A small image super-resolution model, trained from scratch.
Training: soap at rate 0.0038, batches of 128.
Data: trained on seven-segment displays showing three digits, 48750 training examples, 22.6 epochs.
Rows from block 7 of a small image super-resolution model, named by matrix and row number. Rows with one number belong to one channel. Each number is 128 + 24 x the weight over its row's rms, rounded and kept within 0 to 255. All counts start at 0. Numbers have three digits each.
After each channel's rows are labels from the 100 images, of 14976, where the channel reaches its highest value: "strongest on" is what is common among them. Only what is clearly more common there than usual is listed. The data: seven-segment displays showing three digits.
# convs0: first 3x3 conv (model.decb.0.1.convs.0.weight, 192x192x3x3, each kernel summed), inputs 0-95
# convs1: second 3x3 conv (model.decb.0.1.convs.1.weight, 192x192x3x3, transposed, each kernel summed), outputs 0-95

convs0.22:146096106131102130124134097104141127190138139140122085111128093133161113107178119137087113103091097131123107123118133134113128117137148120050075122098126104098130148136144119101083146144122137134132086124119106122107141136146145146125124131128141124131116140092132097161175133095167110105
convs1.22:104090135122119140134163176079103168107136141096123121104132151138096132146094148110136099110109102113127143084153088187070152114117138132114089153107122158133155130127138139156111082131113143122142140116147130133173044112110090142114191137092124151152119146116145178122099149150085115145
strongest on: white glow

convs0.187:138095139146139135136091133109139185117141124114091129056154139132162103194188106148139137125136108142100122128120163128128135172158147102103141183118125148125135157128148083118154121113106113124187135098128103130114166187137104097123106141177150162129071107094111121185134133159125120113
convs1.187:121124114143159104119107119153115073083106153100178140124123170138141121126025133107123140157128131174126175122143118101126142147105119150122165088163185145170141152098116159140116133115115158170092133129115172105099088139089173163139166115128132129137118142157155133104090112131107156162
strongest on: the digit 5; first digit: 5

convs0.147:095091121110109143095122117114111117117130130147141158067103139142107137094241102128101126155142112139123102129145084120137139112140126107119091118121124116219123126134098135100106120131129153130119154111125124102136097156103168143118129118102117127106107109118136133089148152121139135133
convs1.147:122131094156143130147140133155106113119147126116124122087102133113146144108037144109141196141124141114153149066169119152116158115144101131127152130112155119085125124129104136130137140109123144109116123120129102133112169121119113078089089102166163123160107162115124109150144130091151123119
strongest on: white glow

convs0.100:180117123146112088058108128129110073131149101120139147156145103121111122154115132128133110119127141095124148140140130144131126137088122101136116108115142168149135155143083144137130156100119127123109112147109123087116115140124114122113107096146126131113133116123091118080143168143129143122
convs1.100:114145119083138149113203157083138148131085116150142121130110144152155118140088098111134137178131157113127168132125153135115116144100104144151110119118095129089121100117119138153142133151131145121089131097170117162139132134183173171136106105124138153156162142070182164163107133154127126159
strongest on: the digit 0; white glow; second digit: 0

convs0.189:092120114136145109137119116121105116050110119111163160155100126099123124143107105108148110101146123152126087147135170129105127139079141130103156122074139136122135149122132104125115089117078138134106074129130165129109139140153101161134079115108146117148130079147123106153122136158150118132
convs1.189:119152138116127133119133112116168106130091176157135110070141134168127129170130096139136092147112112115092112121116130162173116103153155150113066123127093111120142129117158141139122169115139120104152127157147093105157107140156130169095151122129107116120163118129127146115091144118089129116
strongest on: white glow

convs0.176:167112156142099122116156156127109131161110155132148134149132131135149070137131101147095099143095118108148133132133146127135127166111131124158119095111107185137111131103098113120165131166134168165093107126135140094110125134135127107151144103096128124086112169131125116142179123130136156116
convs1.176:133137160096151125142113118095140136146170113150115148108133129108152136100142133130173165098136147077072159174155082141110132144094129121115147147156135108155143127103147127137178102105127131180084121135152159131153089124112127123152122134154146137149096155157141161104118145139151070120
strongest on: first digit: 8

convs0.8:129124106123133115116114143126162146178114117126121118137110150118129124133162100070144154164138151110081122095154119156132124093127117120147135124108149127171132120088121081113142108145163112135083129126156110104107131137141138150127127127090128171147131091140134114090145132146138144148
convs1.8:161161123142151133116171132098057164133106123144144161115092137111132124119099133113102135145128127135078175092094121132140133077111108102105131146131132157061138131148145144113134114120098104088131138107104177160130056138098122162155179134137117078137120146123124121114133146131165124119
strongest on: glare

convs0.65:124139110105128125069131148100121093110145079118116123140122139129101148118145110131124157105124127095082140137126117143119136078130139160144130102133142152099128147147088131171142174100102162136109100106134116128095126119105082114100091099111146118096173131130085128153133118126121105123
convs1.65:112166112194081115123108147141143164180172080138159090103189123088135126156091095103114152128102145110143148134157090154141119150146121150145108147149162146149155118137122119095121144082130137126110137126138141127141140163151126106131094142158162151156080188118119106156153132108093106155
strongest on: third digit: 2

convs0.71:125107163129114143106103136114135111141125130118143105067091131142114086135142123121113137097108146125122143152133087138096115163143103129120082131119117133146132153168116159126170159120132162117158116092051141150113127113142146152129161130133121162107112153129136115160125110175125118107
convs1.71:137108102115132158152123094100113163153123113141117138124116099115120164147130125082137142171129112126132152106159105124116110131144111103114148144105145098094134154107141144122109101108109104101095123165153160134153140099145084065142116154154152125129147090096153150094156148119122155149
strongest on: second digit: 4

convs0.0:144143121113126092120122166126103104128125123107112117135137135112118132139136167173139122155131155110138103138164154132171111150118125136124149130122117102120111115132151116106148126139150128136118108134109180121159156139128132154133127085120101142124113100153144129108153141137141140116
convs1.0:123107136115145124172153130086159106095157127148145133129116131119093137160116155075138130138176111137126142161133093133109096150086097140136109129142118138130094116144103139179121117118141096174124139140094165143116124128143108182136140138109104076103127141158120125148151135159176131166
strongest on: second digit: 0

convs0.101:141161151129152080117130155118102166115098112115173115103114074125126133151097169139156141091157132128120145098129132134119156079103163148152175137145125152167125140109161097127100136133129113119157137158092117181124138104128099129124149074135147112168165120129131139132129132133095142114
convs1.101:084089110117120141124112110146071108131122075107106127111092137155162121068166111093116139110118116132116099144121145088099159144135075125117130111104125092129135138100112158129088160086109149098143115107114128117117145131149129114090096121124103117152127158119123147173090116112192111134
strongest on: second digit: 1

convs0.133:141039122099174142145138117106110118133094130128116125099105118109109157121128151143147125110120106145160080114140167147132125118097130103070078100138115126130131117131130119140117119156172121110112102133112151115134117129132107140143118130121140080137115116051121122112116147115088128135
convs1.133:142193138125072151119120162134117087107117133070146130181147136178097102117107149127118086089115105121106130102148145114110127133124124135093134164123124099146113134119128121092117087094116094149135145112177140117144150130149142129096161090123111176099112072156096126151098139132131088127
strongest on: decimal point; dark on pale

convs0.141:163137114125163144126079134107112158083135144128121122117105164128140142108093132104132124113136173119126109084113109132162128116105106115106135175131115159172132134151179142105159155106173142127088163138160165155137107154117173118172138107083120133144104134126152148119149125098137137135
convs1.141:151140132152129110154146108110109104151082123157107116113111134122172162108148145115152143136121173119100155126146149127099105116114108125149104102142129152082113104158080124141143157170131138145127127103166121112156128125166144101153090144137137112168100121112105131113125124122136126088
strongest on: dark on pale

convs0.108:125116148124096127124155105139124143094090127105121137109116124119118101177059109075092119121120095092120103134125134143098127127108159148132153145120154120106166159162157144138151095118085142137108084112115135145093144133145116131103084108142175125148122116117128146167139102095131121155
convs1.108:099164106081137104145147144107131151128116150130106117100107132153151141129132140146114099156124127106107097101139181180133131113164149116117129089109116159110126143152109146166098137100124133051115154111136111113172144124177108123107103121138163119130141109118114160138143118113104174150
strongest on: white glow

convs0.102:138136159114143144137118148125156109057111105122156144142103097127127107140131141158123111145136082151136094144171156150122136159120125092139158136123104128082141119143111150110181166119057130082116102141099122177113125117116092108130151071103157143113122125097121155161134118166113164108
convs1.102:099128167133176089131125143077143134145183115147118127162142158140107110140098110161179093096126163171119126127108137137105077132092114140144141146137125128151123118141168101079135110132132130174110130142085144100100101073083137176117121101119101171129130088143155122140100117161144143124
strongest on: red glow

convs0.27:092096123129105135142086167100127124105114079135117143125123119123119085126117105119083139136125155105115143129163101159073139100128157081133102129090157119109137159120121132150171179164068128108083140126140180162115149110149115108110155152138123132116121129113115123124140134160129117134
convs1.27:163119133087160147138173117124129136148155113117098160187104116152104165129120115163121119108167100110099164131086129128153170105127117115131140138145124135153108100121155106130124125138120111151159121116182168119116094150076138150144102168119083112130141098153142143118122105101151117148
strongest on: third digit: 7

convs0.175:073098102133156131101126103131175121088131086109152146127115138116131071100117121120156091148156113169150109154099112165131124064124137109101125101133115117094153122122087130149159170119111154126126118110076159149112151138118096157134118137123172161105106143136154144165103168130126120153
convs1.175:150182141153110116090130133159086119138169154092127125117122102087148147104081134127108141114126129124097142152128142111165142110122112130163117142150148084079115166138167147136142113133102122102116120181092142100166108130131149130191142134105105097105122118100112104127163113110177155135
strongest on: glare

convs0.155:129081129118138155129142131085063126136175117141093136103127121164135108132149123112123133118099131096086146133106108136135113109149127124143101144126148116168123138118155127140132144142135149168092161132122146089158170157112149120136125080139108120156097111174118133058150136123124132107
convs1.155:119125099180124150102114158142175099121139136112132113136166140157142145120153147130127133160152142129124129113162100095110139171121108124140174148153120146130150126100130133105144137097111119163126142141111101107068136123106123142120115132121119109138152120147128118145125169109142139108
strongest on: third digit: 1

convs0.14:148099118101124137132087148159142131172088112117120142079151141105120130122085128166142102140085106106107120108158149123147115160142126102098110122106153123169121096120112117095136101152098152155129152127142110111126148120135145151135130142122121138106107099115114154156145148162106118126
convs1.14:136141163123143112112151110096128118088114113136133112110127119134123116136104149128113168107160155118143149107129098127077147147149108124154142099122148190125114148119154155145125109118144157148099104121156129154084119132180112106147089181095107159129092156106134137061129104111138120122
strongest on: decimal point; white glow

convs0.139:126122146151138122140130160162145077128147111126148119162083132122147104163137102111132163155134124109121131115150148145150121120109116172140133156135152161148112128140150147136134123135142141161079130129067178142128136133155130134123128106094144156133097111126116107135149120124127085137
convs1.139:078116149154090128129103124151090121146103142111132075139132112135150119109065122125137102126111150114077139152140143117138123106109166063153084106145132149087146136116166118152181149132111173095123127142139108106134129162124117158150129146078103119112169149116113155161094136102123133105
strongest on: glare; white glow; dark on pale

convs0.131:091122110134121161140130103151101146143146141121112128164157130118124120137134108136160146138103095143124126142105161114105146149085137166160140145109119160141122137160151155132167136121109117122116110126107124156150115102121116116087142099085155130140101121116110117112117102151105109135
convs1.131:108097110118144120113133084124126149102156120153158084126107159149131107138140145131106125122156156113175135096133122149141107143131138177092106130114115124170106134089131154162113134108119138127085145139116131124124153101160110079132099142194114188117134111080153180111102142114129095109
strongest on: red glow

convs0.21:181155143133089100117105095089146106131115090129126138130104121131117104142123146153141130110114132129114141092125144121157058148104136082143143110084158134192132132126139131107186161120121131162156128105121108091086114133123114140112151118110105129101089128114118170145102112132085124139
convs1.21:124134146155126159146130106119143143144123151159149090105141143127169165108139135116127152136136170085184087128094136110146167116111119147159105123120115163094115111074170085103124163129161126157112086160147158139142136118152133118151113139153112144121112100130168044133121144096128104089
strongest on: first digit: 1

convs0.75:129104130145121099126159136118107152176178126122142142114155134172131129143097150117125139090117104130107117118116142107143108130144144150151211087138118103142105114149108120109134140136121127157073126124081119121142104144124162137141143119155141192133104154129089145098074104150143143106
convs1.75:126144144141115119064138126174069149156159124111098092127156106091149104130160154118121129132108144105131125123168132140126143098152110094139075124077143120132129156130086136168103104142091116106127111142165174095108148150138139143129059143152134122119134122135106111184167128104102117163
strongest on: glare

convs0.128:104102095114090128096110144124118127153122136109121122109101053098126123124175162123148124154102112114113114145163093118097090119126140163102108120158163129175116162137151162134095142121131132131177114131148111121146151114154115125148157176158128124131169121073085120139148148135122122120
convs1.128:110126147122139142124107152201123109103106142152179125108093119152142112120085108115134095122189118136126146105132136128123137122118119111127125119124128152149097105123108120148135166093124122084086095154125124140111135146138102123153114136167157151173156145122104126127104142134130152089
strongest on: dark on pale

convs0.151:090127113078131118098128100127129154123140139147131126113099113120134126124214096128086156156117095152117107161150105109128142140125155117113105127133165127199137149110116121107155168155120142122118117118127111122177077102108100077114129117131104120150150134090120110084125109148123116116
convs1.151:096122100146147155181147116140091166094101127120138119101118099142129130114150170142112128160116133124132140099160158146141158137175143134083146167119110141076091115089124125157135165153150114114118154128132111124122145142139149076101114146115137165143138119114115172128134115105141091136
strongest on: the digit 7; white glow; second digit: 7

convs0.178:145112128104129139141154149123137109109102136102121107092106096094141129150099103119142122126102100129164106109149161127137128129169112129168127070109128150093132131119149117130185169116110150148083095107104185140099101107138093121108134074094116110100130141077119089139128150069149135136
convs1.178:132136114175136110070114108132140126142142130150157108157085126144140174103101111137136074177103184117087130127102115141136120113124084098130135139123136104107110119168081164105135154129148158116168152139129144146121164120116156159124130183143111114134102055135132143133118124134144147133
strongest on: decimal point; second digit: 9; third digit: 5

convs0.16:109135109133109119150121112146117140100115097157101143101148139114146108152189065106085141124109132139055100129134103129117112146107110101128133133104136137151102111128139108128143134155164148150121133112152136113095124119121167123111134114134108139164113152147169138117175139140160121149
convs1.16:143114100108101107150108159108135122136125147091161123189160093121131129142090157118133148120114109107171137114096091119108088147126149140170095149146147078086111117117115117096103082103142118135134145145121141134150155138128103095126087120133155135100113147101122111162136124130139112109
strongest on: the digit 0; dark on pale; first digit: 0; third digit: 0

convs0.60:127089139126134144095096117133131080122176112099095136112109147140126145075129116166145162157098117132113107126135121126162133131115105165132137109102124164134135154119128161103153139173117132140127119124159158165173129110182123119128132097082123128111105094121092139092129145098118127147
convs1.60:156103123106128158140102142083105155098103158141134125109151126168100095132153117126079118128146093094131132183148116112113177150144152093146128111142103106175119118104113149184104149105151144132132143142114145154125111091137093114128114138156123154083130107153124143148144098110156111110
strongest on: second digit: 1

convs0.113:092114140108103146135147136107125081111100136112106134164106134144101109131144133089100157116104113132126120131142114145148144111132084102121107115113123154043120107157096168124161149153142151142121149141134208103165125131118159141158159111135112123106087135125112130139149149153097141136
convs1.113:137142138102144144100121121102148155101157151133134132086142111148178118106137125135144098116121112114118106097166138110123135138112165079073129131111131136179153129108158153076118135117129119149111118157162140108132118087081113156132119142096130121173154165157090128129132095129114162161
strongest on: blue glow

convs0.62:119128106115096121128157106124114076115115136118103139112120075123118131127116115114139123148060034139136094146125069122121128136119079116109165116172131152160143111126142133165161129132129095139144115116130086146125091110095125101104169143102123115130142143112118027099119167112092113120
convs1.62:130121148162103106126107164102113156134165161073129098153140121080127098108126086108127104146093130142113178138147077125081127128163125099139090133135101156110126114153103136146131116156102134144103132081127133154132106099123123111137110161132093108094144100117179130089151123122119110149
strongest on: first digit: 0

convs0.103:108141109159153159097137155120113117130106121116132134141076129122131119166116095133146131128116138120127096144156135112130083104110089117141098081154142130096144128116113144165145147129147109127180115140102118101124085137124088115145121125099111130102183140138108136086099154163126130115
convs1.103:121140129130157115157173125160120113123146116118127147121160117173145106163130092126142137132086140119137159137107114115177131152125110161137156134106148139089161153117123095127163128135123154114119136119167122141105136105116131162108118075121113171152058131112131159116128118158105123150
strongest on: second digit: 6

convs0.5:129119110096146121104109140122137150131132119089079140108171144117136121125141145163159124118113128104096146088135168136129153167101148093097118138138109129099123132136113070121152137140094095159179116125128123119149118132134126155130142125079146115155103112111129112121162141121091136114
convs1.5:145134123132175112109100117067129117102099123138168098127165130140163122111099180147173133079125124099125109119143129124129168166085129123107091108130146143130140119125112125122138081136182119134106149133103111140115125125180109118119108170089114106138066118094129156153123094126120166142
strongest on: decimal point; the digit 2; second digit: 2; first digit: 2

convs0.190:095111137131139117086159149124123115114151103147134100130146134120122136123100132096163141169129108106128100112138118131145112103121123104128130146120109107102134089065117167138146125104131111125123142104135142134132159122136151111141129119075161130139112145129100134118132103138141118117
convs1.190:167132106110128099146129117146109172196135119130091121134116121111134158101175091136107157125123098132151155103114138129088150079116097109131050132106165176166114148107133126154162150131160130178104112160107165132183049127096134100147091157134131138142122090125121106132153112148137129142
strongest on: glare